Weights of a small sound classifier: muon at rate 0.0087.
Rows from block 3 of a small sound classifier, named by matrix and row number. Rows with one number within an expert belong to one neuron, the router's apart. Each number is 500 + 25 x the weight over its row's rms, rounded and kept within 0 to 999. All counts start at 0. Numbers have three digits each.
Before each expert's rows are labels from the 100 clips, of 14976, where the router gives the expert most weight on average: "responds to" is what is common among them; "loudest" is the band of the loudest frequency at the time of the peak. Only what is clearly more common there than usual is listed. The data: notes from a synthesiser with random patches.
# router: slot weights (model.blocks.3.mlp.router.weight, 16x320, trained with AdamW), inputs 240-319
# up: expert up (model.blocks.3.mlp.up, 16x160x320), inputs 240-319
# down: expert down (model.blocks.3.mlp.down, 16x320x160, transposed), outputs 240-319

# expert 6
responds to: echo; no filter; triangle; pitch class: A#
loudest: 250 to 500 Hz
router.6:489499542483472517495467497467502495481486526486489495527534498512486514508485501512513514544536525502526486520515477494465502499495456489535451530491466471465479476529492479497506495524489478524464533492511504499543484486477528518494541497
up.0:480488494481492503446496503521513539499512510448521471501509573449466533487419506496512489463526472483467482518488514502483515549482483513499544475518482488515488491483517538468519542519471494474492511493445507483523503509492498512510500511
down.0:533538556468551513546525504471466500523529508544504515480504457526508515518494517501492548538470505505499518485544495505489483475491497509448490526497553495462502505505503489515495480507490484505475487497533508527498475496521521513521544532
up.1:529497502510472502519520471484466517482506500502487470512529514512490540485514446512445459485510532486506474519497470524480480477513450546461492529468522527546526512492528509474539491500519489489555520470537525513493509493448496488518510534
down.1:520557532485510470494487508504519498489489542505510519529470456535480466483474540517505535490500495517475525524501515518509535490506524526511525470469459460474533485527491464497503447480508510479492463519503509521497470498555480493515492496
up.2:506484526494501502518545512467508513491529507471501506513488490483507533458489514457478487464465532574537498568445500448493472500499487514512502468532514507542513547505443480515466510478539474493498500524483489489478499530532511478528493523
down.2:508498494516548507498538527533495490512486526508469519488485511484526460519505528506519505503493469504511478494495481518468532504463536490497501498490538512538459464534543506481481495529502515495563478472500506521526483592537487503486495470
up.3:495491491519542492486542534474531516529529466511523514531468476511543519500514503500481481504473488512507469483550487502524508466546485573502490497484526501502527518478503501494554494468480485478462522500491524526520466508476471479465526488
down.3:536527464496484539475477516490475487486489543506498510447491543501420461501494518515529504530496492507523513526480469485475459548487482492511522498540529463465516490524550474508472457536538506508520470509526515492526515483495506480538472515
up.4:488485519475473502487535492510469460506497516540525462514489555515458521480515550457511517496472541512516519530509478522484503495550489508503536501519516493495502467513517500516503500514484447522498489496506519500517482492501502502502505491
down.4:483513533514464522475472485506528504474486490529519523532491474535515478501547510476523542509480494518502530493525517478494491479499548474467512491459493462467528493526510525508500505490466530490481495496533462488453535472530525500488533523
up.5:492497486504515467483517488525469496536495465472524473468522491482501506518518492437486538540460471490521511511553518531557494510554491508452540518498466520470515504524537503518480498484512531492535530522475539522503484446487500497470477489
down.5:520511551483516533502540451467445481476454491478499508490508532475531467461491470484484478457499454516480490522511507452511471467474490509482512463513514440465524520484478509498506531489493489494501485478511486474459478462515499495486485487
up.6:483476528489489501487493510487512476513496506521485507518495493505468461481510477519524506490509524516486542462454449494528517495477478487472494522457458442502489487502503477491479516514522504490483475488520508495503468480435513509492545476
down.6:515468463500551490527561487504463528525525479510503514529493517488519507486491511497498550484490533491528508488549525485473469526493498529470508457560484504513479534481474489521513515508451543468518516490476540490484473516509515511513450505
up.7:499550547486466474513540534507499440506511480536537488511481486541466472443464466510510517528502528459518488476499508504522497467500472481458439523531492493518480511529495491492476506482494449471532477494532523498473431491524522514513492514
down.7:509528513526527572481533441509491532492515497519496530481524479507534534511534485498481498453531490472517478502511518476537503531532483522489500497510532484545540515496515524499511477534487516519529541493507500515473539491497524543525516503
up.8:480491436476514483474548535448452509498536542557535492514490517513501507532439462455467510511553469514479473511465499542487503544511528527471468485468440507516544510512520528509497522503475490536501504516527502483489486504498532540491541527
down.8:489482529508510505529507498516494516502507520499494501491515500512482479544515479484534538534519492545491479481488520486460511511504471472515500522516515509514498507483475470508489516461511461496505474508473535514498547507515500503486486491
up.9:488481517470477526502503533507458453526469467533497503534522473458483456496482495514466500479471501508487504472532503524529525501526487474479496495523497505497497513489511469505514504527513466523493500497528483528515482505481479531502500520
down.9:510468531515486474486486479497512479490546506473551511481509503529541486510535515502518508555471480507529506480492536479530436461495545462528482464466526507567479464494501487451490535488518473491496479487482493496520490490455510498544472460

# expert 12
responds to: pitch class: E
loudest: 250 to 500 Hz
router.12:474537538500464451506496487519513517517531488494502457515492512497481499473502469495485512545515513488533499508535491551514505502485454520486518478547517484543482500516497503506478489553510555522493489494500517474458471501492491480534499471
up.0:538468478521503514448491522519494548504468532459466497471472473525508506468505500488521494489511518490487529496548491526513500508485481483549487460467530516491495507520505495515558469516501500524502511508497478517517553495505525492518458543
down.0:483488529535568510488536477484466522503532509551513494523504481491527518496497453495470494456486498511514501515518502484476489514504528593513517503518459473513520525461490502490495501477494531508488528503514513487515490490535516499487529477
up.1:470500503458517496492523513466469488506530504544491480481483548549463534505531514470504542508522501509512522476470484529507487483474487540508473457517492508482524510501567497515504512515466479511522506450517491521527511496522481415504537459
down.1:514492502529479484502491467501527484501499498483536501542502480480513476492490537507472490491539475539456482513553505489467494475573505516522518459546500491510461511492461513519502489496573500418485481517504502442488517519499480513514495482
up.2:492490494480515526503501492540513504484521530533500462456501493500527525477497534534498527550511517477471458453511420490505515498498473522508506524560475506492486486481529458493481517471496489494503474489489500527544509429488493510510522477
down.2:530489479461535528503532522506487497525474481500523503515495487514488494528460478466517473516489512542464501477496502528483493476533556505499533466506527467480456485509484477537545479465481506518499514455512502481500512460524466491491494534
up.3:521499506484494464514475531529445522520468500541469512520482478527519484504501560506500495489472536526499537466462512481518530460504506473471444514500482481487526510534542462547543511485473522529522490531498528514485453495449530451504561526
down.3:512498494508517506500496533500522533507501477473523539535512490495520473440514480537520489478533492473478482465474527523524433531507534490531506456472485502527542525485539469473521504522509496494485532474488533492515513470499487538531507490
up.4:455512508517494495473497475474524525445514483504500451491485518491532478486488492523515482475565518484489463509551513492485530529527474496500469516478507490506515510510474459510485505477478521499534546460500545472489521533494516475537521500
down.4:476501515502524465516511502510491473565536507522499473544498516462501465522501497512519485476557503523514477493503550528516474500501487467489495542496504509478486484548482502489540482476498470518512513566464483483479528494484484528521457526
up.5:524526496531470518494457537488478537505477553490515482517477480510528524517506505520524517485455494494494475476478480472539525487504527464524511522485527510479511521488492477511508476484475531513456503515480507502477524489479511514508506507
down.5:475494504536481495512503537534511498444512443493521497505451525500507515547488516527465515505512486474544498502480513491491526510473503521491510489503479486490488498451495514498512531567528525485463498522500516481513517443518537531536470504
up.6:526502506504493530460472481482487498483526472489509482515466488511511534473476520460510481496532481481495492493508515476499457515518532496478465554502537483474466508530516501483452510516481529501495496526515524509566482509505531479511489501
down.6:525556519489576483559511495519512503472534461522485490450516499499478522506516508488511463539534522510498514469515512502504480503518505469495459517525516522461500474494476499527512443450508467502518479480480507478515519547533565491516493503
up.7:498512500511486507501459467481499502508544484508466495565497479510527468492488520516503518482445488518498518505464510541546555446484540485551492490527511457491522474488434514470539506535517555489455514515499479495508490509479492479447523510
down.7:447558490505468484449475507489495518514535477470502516521486461527508502519486493508493523520518506478502508523472513477514494512478535489509514518517447485517483515492520502531525512500474476491474503533501502515543491478511492522460430531
up.8:508523492507495479526496517501446484521475526500559501558521509509491554504554497473469514460458476504542491532478526506490491529497499469504501531549466491543500493505511541552465465517527498505488490483501493511468500501498506524485532499
down.8:502482512451496528483510505489476500489505529508535510497452460482549459536501495515483484511524496493489471439521503509547516482444531540457522472498502493509475508467500502467557475542483531493494506511537493522525531452525501469543466492
up.9:504529499504453501512503579466484508501461505487528473492557531530500500499452471504502486456546468484506474502494514501486515489494501470456513503501500530512522510470536505452503488511544517501528480541506462500487477541481451452496511510
down.9:498487530489521494437524464541524496490534526484485487515490443476506547486516465478515453540479459543470464514493510536461489487496491514500504510460532483493540491493457497502467489497513488522517508456570511534505487505499521510478511473

# expert 2
responds to: high-pass; narrow pulse
loudest: 1000 to 2000 Hz; 500 to 1000 Hz
router.2:525491510515499526488567455467539491514474504524435497480519493476465482502497518541522534535529518498501498490564469539498500496471527481497480528461469451462505461527469505496482531528519478508508477493498472513502489504506571481486478495
up.8:514448516463494488473446497506479482518490528477526549463555553491487525509532506489485545474538486487517511500549489498493497501521540502448489499533492490496465528509525482464445480510498526531506548490490472497469526483533473502515549533
down.8:499544528535493493528544520507515461533486501465448525494487482471456467496496497483505476482478477553450498520471505476487521488480490483524480488498493539471514502558503531506486487487504495494493492481524529447509496453504492544488464527
up.9:493484470538495547552499490499457464534486495515491464490516482509481513486523501508502519474459494531485475461508531499478523497517539487492475485482508510453546518517536488521474480543491517494565465465508526526492488456490487472478534457
down.9:494476475532464489502507513480577508465504488506453502509554508505477491523442495504478523538529517473512509530540497525490508522484481461471498508501491535461508541537456491527491524486534527510498517496513513529512454492504466526501480487
up.10:484488485492510480455491501463538502486493499514513490485505487507460520456478496477539496551482532541514485525531509479529516521494528462487494527458511493499562490528490548489522559494505520529509524490503481488473525461539539557515436485
down.10:532509486476470453490528489516479490473496516490492498527491502517541466496527500476477503456501499454454518545460515482504494472517523452517510518463504480472476473467493506514482462476484482460513556526535529565536512529496504471470541517
up.11:517511496505534516494509537540520523536456497489508497533493491547484483546475507494486526501474551469510515510470476492487486523449509505472490494509488486437502534553525524469532516551474522510485466492488510520561499483549539474459476514
down.11:489510531455523460536466524491468496507522527516487524495524512470492516500487444492548507528527514551502487495444502447515501453513459527539515466521494481523514498494484507490510522498486542505492510502442470528503521468497479484482483494
up.12:515474473501554480538496522527482497530542486452470509490491447484533518510498534491490520532476492500475514458502514493501475516485537480457554487455482556478458518524466523479504478486505553487524476453543523511504527512470476503469472470
down.12:530484516513492516500491526471512493490532493481473524477526514475488502461485485483542475507540475489513464482506512487496473529500490489527511515520537509497530492476487515501505494500541520515529500517487458478535509508486475528531521501
up.13:473545519498445509526481533500500476496516457509524535461556484507489488501522506522501517494530473518556520517476521473513499536472519480476535493521508503464480508485521484490479511494451481512525514484496492505519517479486504482467514467
down.13:516460484509551499495513490544493476539457504495500492492435479503478518474520481473520508522451503467469502520468507515485521483538483499468496460467504523482500559519464516529512518487492512515500526475515479482462511483481483531513531479
up.14:523520433510456495478487548540509481463493504512456502497517502534517489520535535510516481544509504503466518502537482471487515496512552503508508518453467459493535508488537438440460528519518498492519473484478513500507505517473510484509508533
down.14:507463472530490476544528479497520468525468460518532475488488537487481500459493454482461504539461470497507487531464522523513456515493480484505546494531478540501537526494490500502487514469478476476497509527501477498512468525485469464511476510
up.15:531465492480518498524475501532510513510515500543519455539488522516518532463508536460502504514497485447500486484532507481502540501551536491510489506479498517531520498515526493522467491499532474509504475533474440499513449512487513504495491487
down.15:494507518509517528515521506494516481483467514444486541513499533515446503552438477493427502496522476499531520509485459483483490477503491497507459476504501444466482447475525483485507495494471507463495527473472534503522494493537488496534498455
up.16:505459486480501491430520507524467516507497474491480539517543553518527562505525502504451504494521500534492478489516564509477517530500542517511497517500513480510509482521498528527564488423476480456490518494481502522489500513466525491489511487
down.16:499511451513550481511509469475482468492487522530491544503490458503495529522526484467485502522469523511465511502492496493540463514518538487515503511471459511472522525504553448543505489522454509501493485503491517498474502499492527527485544482
up.17:523489537499531479502525481514484493486479475481483501443490519495522502476526517509507514514488525510468525529479431475516506488500492466504519479564469526520478479498488523514556488478532479531486548487449531485440541545489476512506514454
down.17:517528526529510538481532458526472497537519524455507524512529462507479514527486467504447505492506488501512534483511515487505481482528517559515485494480541463527481457481522513528511506513488511527522524504466502498539479474468536486529495530

# expert 14
responds to: drive; echo; narrow pulse
loudest: 500 to 1000 Hz
router.14:523464449500528472546562546523475471563505496470483487451518475505494510522490500498511489510458489486491473466537532510481508514480509513447528507478483503502510510564445501486542486510480506531470473505531481493500501521492476495486518497
up.0:500464518478480524497480449523508478496516511497539504460550452509481472494509458508501492463512495481502495473528508500509555517474496474491523538511512504540481498479495509485535486539506560520508496483479494532459482512471511528502508531
down.0:525491532491453466532526570482512505514521472511505492487435519553488523487487518519538479506496502513470521554509498488467492500478542511513511453505508551458478491504477483541472483486495508517499497471501464484579551503499510508515494484
up.1:490501513471481477542474477500515503486526529496536496489533517509506464513513521477451525520460531491463492480472511531494530529513539453474502465482496464481475510514520485467551497518446519538467496484527481539550492506498522520462494473
down.1:497468502542519509487510545483538481488533505478466528549482474525529471509464482509526481490547488483524446555539521495489508507465498509499482553522517524498518490537468486495494511508518466550502540518509539474514516496500490460477515521
up.2:504498502462471500540528510447486501525438513467512491514491459507504516453504471517523487503505505512486499517533496507495491451528493497495485436503517510514500508511471507472529487494522500515507510492502519499465529527518476460540488503
down.2:493543523516514461526483489519515512519490516499456455485526496461480514526483512519562528518495529520556502465529510486495478496505530526514464508507557487472507533468473463494477495497502446519529459525504523465515470464484504498476509501
up.3:512440505461488498480499455488451521526528510558509522505496511481505482476512521520498496484533447448509520506473473519522485471475485501470512458492506488484474491495479483486487517500541506526519508487487544471493493529528470529547471548
down.3:498527524504462513515488547490474485514467455487518487510492493486517492476496467426475493513520480495547466476508517525546494473506524474528517489463518444536534495527473466482517499468547434535496484501501521500482542533525553501503505529
up.4:515520517494478500466490485487543470492491500531511467525509547514547522483475468502480564505516538529527507483485461479496507452466506467496508479495498521474452517547519499530479501466500491459512474504461504470507501502483524485501479499
down.4:487474506529510449509511482542514487512487514495491517492499468484504519497480523497515503490467485467510475525470481465529508510502469489519487483473520496465539475457491513535533526552467548479515500509504526490471488504486541478520505478
up.5:416435489494523464483494522471512454490488475532501454497527503462518507500514491502504483491509549530519500532507495462525465470467497486518525509503503508488518513556490548477503516508474466517491501549510460483504497473478489510460517521
down.5:516535522556490502483486477495472491482515533497507528444477480541517508482482489473512504494481499460492515499464490497538467515493541494463523463497510476491515522475476465564519525512506491509516510481499516530505510503520503517528440460
up.6:505499517511487554481535499445547524540501532503507495491491482480489530496478478503494530530448508476526530542513512531546491466535493517495500516535513494492503509495515517469519518508471523538467493495457489500540468495491540486496482486
down.6:459504522501491487491481536489504527438535535485502525517463509468553512472536496493518556485534493499497495486470459523425488468516484497517500485485487503490531515460503492526477542479498510524461550466501520494505504493530460490498522489
up.7:488517496468482507476481486509488479506532511500490462515459491536506489487463446530476538482508539519489491526492485519502485508518518525462493514525554484515503524490457525476488514502486478507506509460483453520486495483509515506535531494
down.7:494494552482492505513525543497504483488496479509507535503502470490539527498478522457483548511515523540461537475515496509512502496503547509517507508516482451483501483512513476533533530494516488524511507467500515513497491513493509494499520478
up.8:480487519509489465510483482475516487516525469561478445482491519509503488493529503477492540429490498494487488504495539493533539499534427532504461494530549503509491478545521500555499509497494515517562461502482532524488441489510491449515492520
down.8:517527516511535549523513500526472487471511471473511494468464474480511515554449509478488466483544511469456520502483492482491497501509490546524512493558495495513498512460509505505536500484505472517513506431540512474487490488507488539524497472
up.9:531483499539481472545512491484489537513543491523513538507492470492501480496499488505493464490485485473488472469476544519506530459528442486458501481482492524489506505545493510408479499483474480483549507479554511527544523519507472464514477493
down.9:511501506496491516499474474471484460477472480454483479496547522540518487514455507515500515498505462558523496518549544467484491540483479506498498544483489477509480474460458534498511497501511542513466477524473454474484482493496482495514546512

# expert 10
responds to: inharmonic FM
loudest: 250 to 500 Hz
router.10:492495470470472515512465481478504490499491472472504505542507503442516492479519508550478488457481510475493476469474441487485512495534449502503445501486498476506519472508455508473494548514518499522498521477480497498492486512457522501496523519
up.0:504518529511493494497509529497577525481458501548482458482535512519495534503478478539527473517513452444495491489495520492467503438500464466536488476485466488526516503472507490476517503476512465551501512467478509529502524462483486544535477523
down.0:535497487540528489503542492487523475531489501451455510487502504481468555510489471481532482472472510561535496500515502506522465502474522478554514522471526509488488499488457514510520504485532510500517512531490492507507515512469518536507499534
up.1:502510494502516509526513511534477521483461465525476477513530492503459467489480490481499523469513486552489546516476484496465430502511512488505522513480477552503480475498525476458495508481525495512493482531493454506489525466498511474545497540
down.1:528496509497509502461519528537470497497505524489514498485493509491493532508532505515501448495506517423521493494503476494485544522482506465470505459496512475516426513466503513505495482549496545502464504495483518508455496492504493533528474456
up.2:473533447485524456504508469467520491478509511482502531476486467470523557485483483493493487488480489521495538488515477523508513473553543477479552463485502456528451504507459532460499522481520451501472521501496487484479454457492485494531470506
down.2:526485512516488513495485498525525532547577542509503491496514547520473524497479534495485523510522519505465481500505518450483496535492517493476443511533520477519510457475470470510519517538504545522520490465524510462499486506544431483478471510
up.3:534489509518476495534530512513459500520464484489508471483488493527490539498530440511491525525509484502493519506488493497482454480524503483522519491537514467475568516491488494537450508461473465487541481500490503509507510551534478526483479504
down.3:463460503528520515472498526508505504520486506512482507468495544502538522501504502489513518468489519480519532485480459564510546517520493494440489496549490509474510545480530504487534490496502483466488489494501507488517524497488465501480511494
up.4:511518544505542524491490499500482483478508503507473483476544503492502474519510529520509492512570510438521469508489504549520508487472513465474424475501499497477506503512489496488483522468506554454504490484474462539504500481502500482549461498
down.4:527498477507485470498463459551495469500469446488548449545455484477509514498486502481526492490519505496476509491467474524493541529504495493505492496517485460531494514481547512533527505505471464511465477515506510480541510534499444482485498497
up.5:518521497498471499456470528499480506499496463500564523475490523474492521481435536504521488501485524520452498468498487476526470501460505503489487500475495528514520483493518463421470505500513467495505477475464523499484525469491505553512507536
down.5:463507520490491468474489497518541514494472517495522491504547425512485501417499481513472493498537505475495483519513481526539454524506504506484533492507485529509528514529509498540502505503521488486478544513537474549480486515495491511506522502
up.6:509475508497445502490543543478500446508497446519507532504485526498502526476530521480463490477506468568470491523521489469516511528463528489504499535455502502493497537461527515522505500501448531462494492526509446467522459468493477468501504488
down.6:487508473472493488492478483497511563531554498514466518483490498483489516494455521482472501516503520515440503505542437522479499498501457522473524445543487526454478480475488503555454457499520525497501492494533503493492507474466510508477556495
up.7:490491508462471504526541525497481525485511498550510532555522493507497525469478518513525466472469493484493530486503505508490532504517526478477486438471509491493470520493481507496454486489517470495506489530596536497457497472493505481507480502
down.7:517527452480529494446498489497502506499479504478502481501537507492446496479475534494488458510459505504533501497489466508526522516495486543500523503476493515499505512488482470510494505467524487509488494503495469515492490498516461497489538508
up.8:504540495511479498471501522506513515529480502484496492507494487528486494515470507509495508498524541521485489517483450502532476532535490495513541505525435493455464511536549514523504476547483521503505493482511525519492490509485479487536479512
down.8:509519457470519470509486500484540506504511453533531450487507496491512495495489516509487505479482527511508495543495539466515462468493490481472477489486509493469555518484520508491486504440493490458504490494507525509510544493470471467518525498
up.9:534509507515469516493568479515543515498496550503531531532497490540539488568494516504471507507470525458491504486513541486500441521520491481508529484480558517468489506514496516499531526481546484497485535459487489553488513508438491529470494502
down.9:526466506531507434503535452486457477469484500509479516491473463461520502468489493474479555533515477533471510484458454534525540542504536515498514486518480485505465545483516475533504487488455514537521493506480535503485470472443462484485466527

# expert 15
responds to: noise; high-pass; oscillator: inharmonic FM
loudest: 4000 to 8000 Hz
router.15:490499507505478470517508489457504500465510465517520470566514540463463465501557510503477502490518500480492491523522479516529516523511483534546476532469465529500475481511545464513480474540464469474523506533480502470506475526456493521553445505
up.3:495517484502481543470484536490531488522553483494503489535542509497489528477482520470495503464494479485521498435496493527491508545503495512527516532504474464485489503465498495475493542513536516545477500494511462495521474533522534480513526531
down.3:484500493510482486485536525482500488539502483502501518454431530453473568475497470478503466495532530498492505517509511498511520494533479522483504516467533483486502499506465510535479499477484484488524479521460498468488470468500489490519461492
up.4:515485501483497527521496479477433494494474504520527506498560469511485464496524498496510507519530534548487529478527511482499467499475480499478514492526485521542476496537506498521498478526486473494481508514516517485522521483507531476478484493
down.4:499484486486445512446475478482531500474471495552473511512518512518521478524490497488465510472504491495482516498474498499491503480478522462491533470483552486536483484461524512483492535505469523496469471459505482516499493542497520512526509483
up.5:493526494500523490521456522521519514507509510486511496519457471512449487510467484509456495518506547518509521460490510453489480508480498466531483514497509462487540525470498489508497503481534450514525502527481531496509526469446531513522492517
down.5:540464504479469500507479468472475489486482491527478523484516535489532473516517508537505520470532512521544530494517491540443470520463503487501522523523496513534508503476480474512520505525512513537486490486500479494459533519545492519540518487
up.6:474438533503478494515496515452501494500462506522506454469518454506552536550497465503479490549517466551468456474533506500506502514495520492505478516491501469488511549512517487510475499500527509498558523507491546526512482480505499475505457506
down.6:488537484444497524511504444461490526537524499480476495506522525490471515517488536508483560486478479525484484490509492475502454491530500530500520539553512485529484457587493467486478502554480486474533522482525467489508527523497511529499502496
up.7:513482521512506527516491553487473507507478523522472491484527607542467467509501515498497465533484478497496521485516526512498513505469515511453491547510461487449495479459491491495492484532493490499480505527509477525540481537517543451494471481
down.7:501519487477468525496492454514551508478509471512499521491495512488521479480525477502446536462489551500537481509482489502541485469489532498493539502530460491517463487522462520488488481492524434524485504537502469462498536498485499485516513473
up.8:506510529497518502488458492522514476522497494523490536463510526498482459505504475472514458465497528518532534471505502530501511510486505516483512489493457515479508493514471482520499489487496504511496480530503461491483483466449514529533500500
down.8:478503507497464489492480517465524548514503519482531485494486505505489516469517473499466486499466525512490434465481494518478488508512482466519467463475486511511515491524478475518500525538506512501491504494485534476533470515520493501538514507
up.9:507511518477505506457498504478543490462515495503508486516499546479478505449522510504511514501531538539514505539507503481502501504526458493499480540497496492499489475489503465487444530488530485480503488489503524528517479451499527536491502521
down.9:491510517533454455516535500491472489550490527546495467526514486463536485545500447495485527480514452526544464470504500511522479481526494522503524558547478449531544531485483432491501521495461534519495496506498475457494503483501465474505503494
up.10:494517516502494516494519527517502514548510553483498501512532516503477484523495470477535487499520512478495476533497508492524495496483560471490525505473464502448510536563492531484508528512515475498504498510479496453480536531483537457443552561
down.10:518520464521464510530498459488498515525498468490499472524481537513512503481536497545493532480459486511476519472479506535473535516481457524513506537504489525501540468512493469531480486516485524482492488509509494508519473499526480526506524461
up.11:487492533481506480470465474521500463485430501479505502461475486506524473473502510473492496498489517511469505488508486507520506472506495523491464512486477455480482477516573492518484485513552450520471478509511491495494484471522531514526465540
down.11:537480473509512437530524504496503495498563515497460496571493516495493488514481447507535516494497487485534508493442472482497491493483503475488481453512496527505547506518455439484485499494421492469487455481487529507468506522453476463504480450
up.12:485507524513478502498483502511456471505505495496562470497472511504498477475467502547490504503529492485521518523485474539482448520513496540479482526506494472528500539509467513512538462499510536473522460522495518477495461517528513482471518542
down.12:484498468480533518546453550504523505448448504526519453488525507524505476522534439469539507476462468471458479441471527477465515485503524470517482561507466485493459528503476520508503492478530481486501513500524461514467510511482459464479532546

# expert 5
responds to: pitch class: G; inharmonic FM; oscillator: square
loudest: 500 to 1000 Hz
router.5:496478509472480509506453457510518468471537451521545468520485478457491518520509507531478517519503516474464548506537528471505522506545552487502457475507494506481486470498526493469474466510484496477509496566454513498452463523467497502508506481
up.0:476486503509496500533479479509533472497487521495484480482521488513494508522474525521481512482542491480478463499501505560537543470495468502542496538522469540529499480516479529507543505545527496478487507527534485486550500445500454537475500517
down.0:507551475531536481477505514471488548488541516497489487491481508469483526527493484495482519522478443531457448503512485490510509461456545481502521528478520495515497539527491502440457529509484550538501507478518523478510474507493517453488479475
up.1:506486485511515519502525545522467519512420480448472498510524530481518491519514499481502513496467479480483463517521478517519465465508502468519546487488461519528488507539501528465511539491506481553493511506520517509489505557509451487526492494
down.1:501534482481471509502532533484495482501509471459508492506458471527490516508479518515502515487434487491526493535527466491485533483524513514471530502529511514503510530520484510506517524473461491543517494496459516464514557497460505529505529522
up.2:511475504500506523466498516480496520523578535450523530507502496503503586505478478463504521513503490455490468487439501462484519519546509509487518504540503479491509488500477468445507515492501521522492514525484522493461500500460507513510472508
down.2:509499493496465513498458515549473516475523536507455480498485488547468518498501502509541508523525489545521475492499529501504526501450455493526507496502534477471511489512475479501480525509509503493549489515482489495497484462473503452491519462
up.3:474493471481512467511477496492499467506506495506512442485518533505445523487523487518482500562474505462478512490484473498534507486499521490509473460527525535499508460503533471550493494523506491522533493459499480507484488463467510505501489491
down.3:539502494504498514458516504508528483513540482519523473495501499470510521488500440500504476517501490497559493529545463573460492508476473512477502509542467512509516525541507520492509486458542556505477523556515461504512477515527510487507513478
up.4:526494470469558527476522498485489508470459517461503492483481513523457521471486539444527533515470498466546513460457475524470507533511555494502516442455477477478501508516525493496526519560516523486513532516507470530453490508531501446474489488
down.4:501485505506527460516502553511479527483529524515489523456495538517513535492497499543481479488484523527494472528483543448501506519514498525488516548528517481495484542505525477522488465487531496526502488519478459464507510488482524543551506523
up.5:534490474511509530517499488525512462565494490498515506521489472511480513492484441489488562498510520490498525459500494489524494509491519516479532516524474505487527516474493507494503527470533539511453476545502440469505477468449530504503537513
down.5:515494478516503501469488500514489535457482489481505493457511503509497461503493518457509451496482468511494508543456502484486522504519538476519447447544482481488487532494517488495501510484478519493508466511532528495521542508473522492470539519
up.6:509502476492509543549479506479473489519519450550526537480460470474452477549513483485483449514502524530520463493477518493486459504514470498487515497510485485518486456533520473531508464557496520522515458454519477505508481471531493473556497483
down.6:549487499526455502562499438507544443534478511521426504491482511574473506484493510513517496478513455488459494496513494453479496521477508464469488504506514517522499499490497520493469494485437481496486516471484554487466464543509532555516479498
up.7:517517503498524515468499506510475523536485510450464520525500524493509468512517534508512469483499534496513515483475528500491528472478530480530491473482482483458476502491481501522557517517503493499496462537556505518534508522544484447518507524
down.7:481528495478498517528503493449489486504506504542484511519522499500546462497513477509501494517528510512462532485520527468485552451509480546504523491534484490495493540495467491500522452526501529499480468462550518519463547508522507496481522498
up.8:483520456477504442458453496516508499532525504557519516443503501506539540497509492498469493486480499482511455522511492502529514514530497514489511511508477470531499500529518478481480504491507564490506493558486515498496477506501484517514496561
down.8:453463507485495491521501464477471509517488471496488486491525490444512479483556532548501519473476534486489479507496472521494511548567521515465465479537500528512504506529468470512509503465471511511497537490500500453488490499460485484492522486
up.9:496517509498498483491547508525485505516509475513482505489511470504493489463527550536511470525469481505501531529483513486531509480536500512499535493477499504507503526461497487501503473486502482477511520503477514492510497512494501471494518508
down.9:472465509523497472522505543486455505521489505505522465518470513506580499493489455527502507506490489466504528487493527514499466515501531513496469507512496517510492477493500473513564560495480492503482472504495523525446454487482441516511534467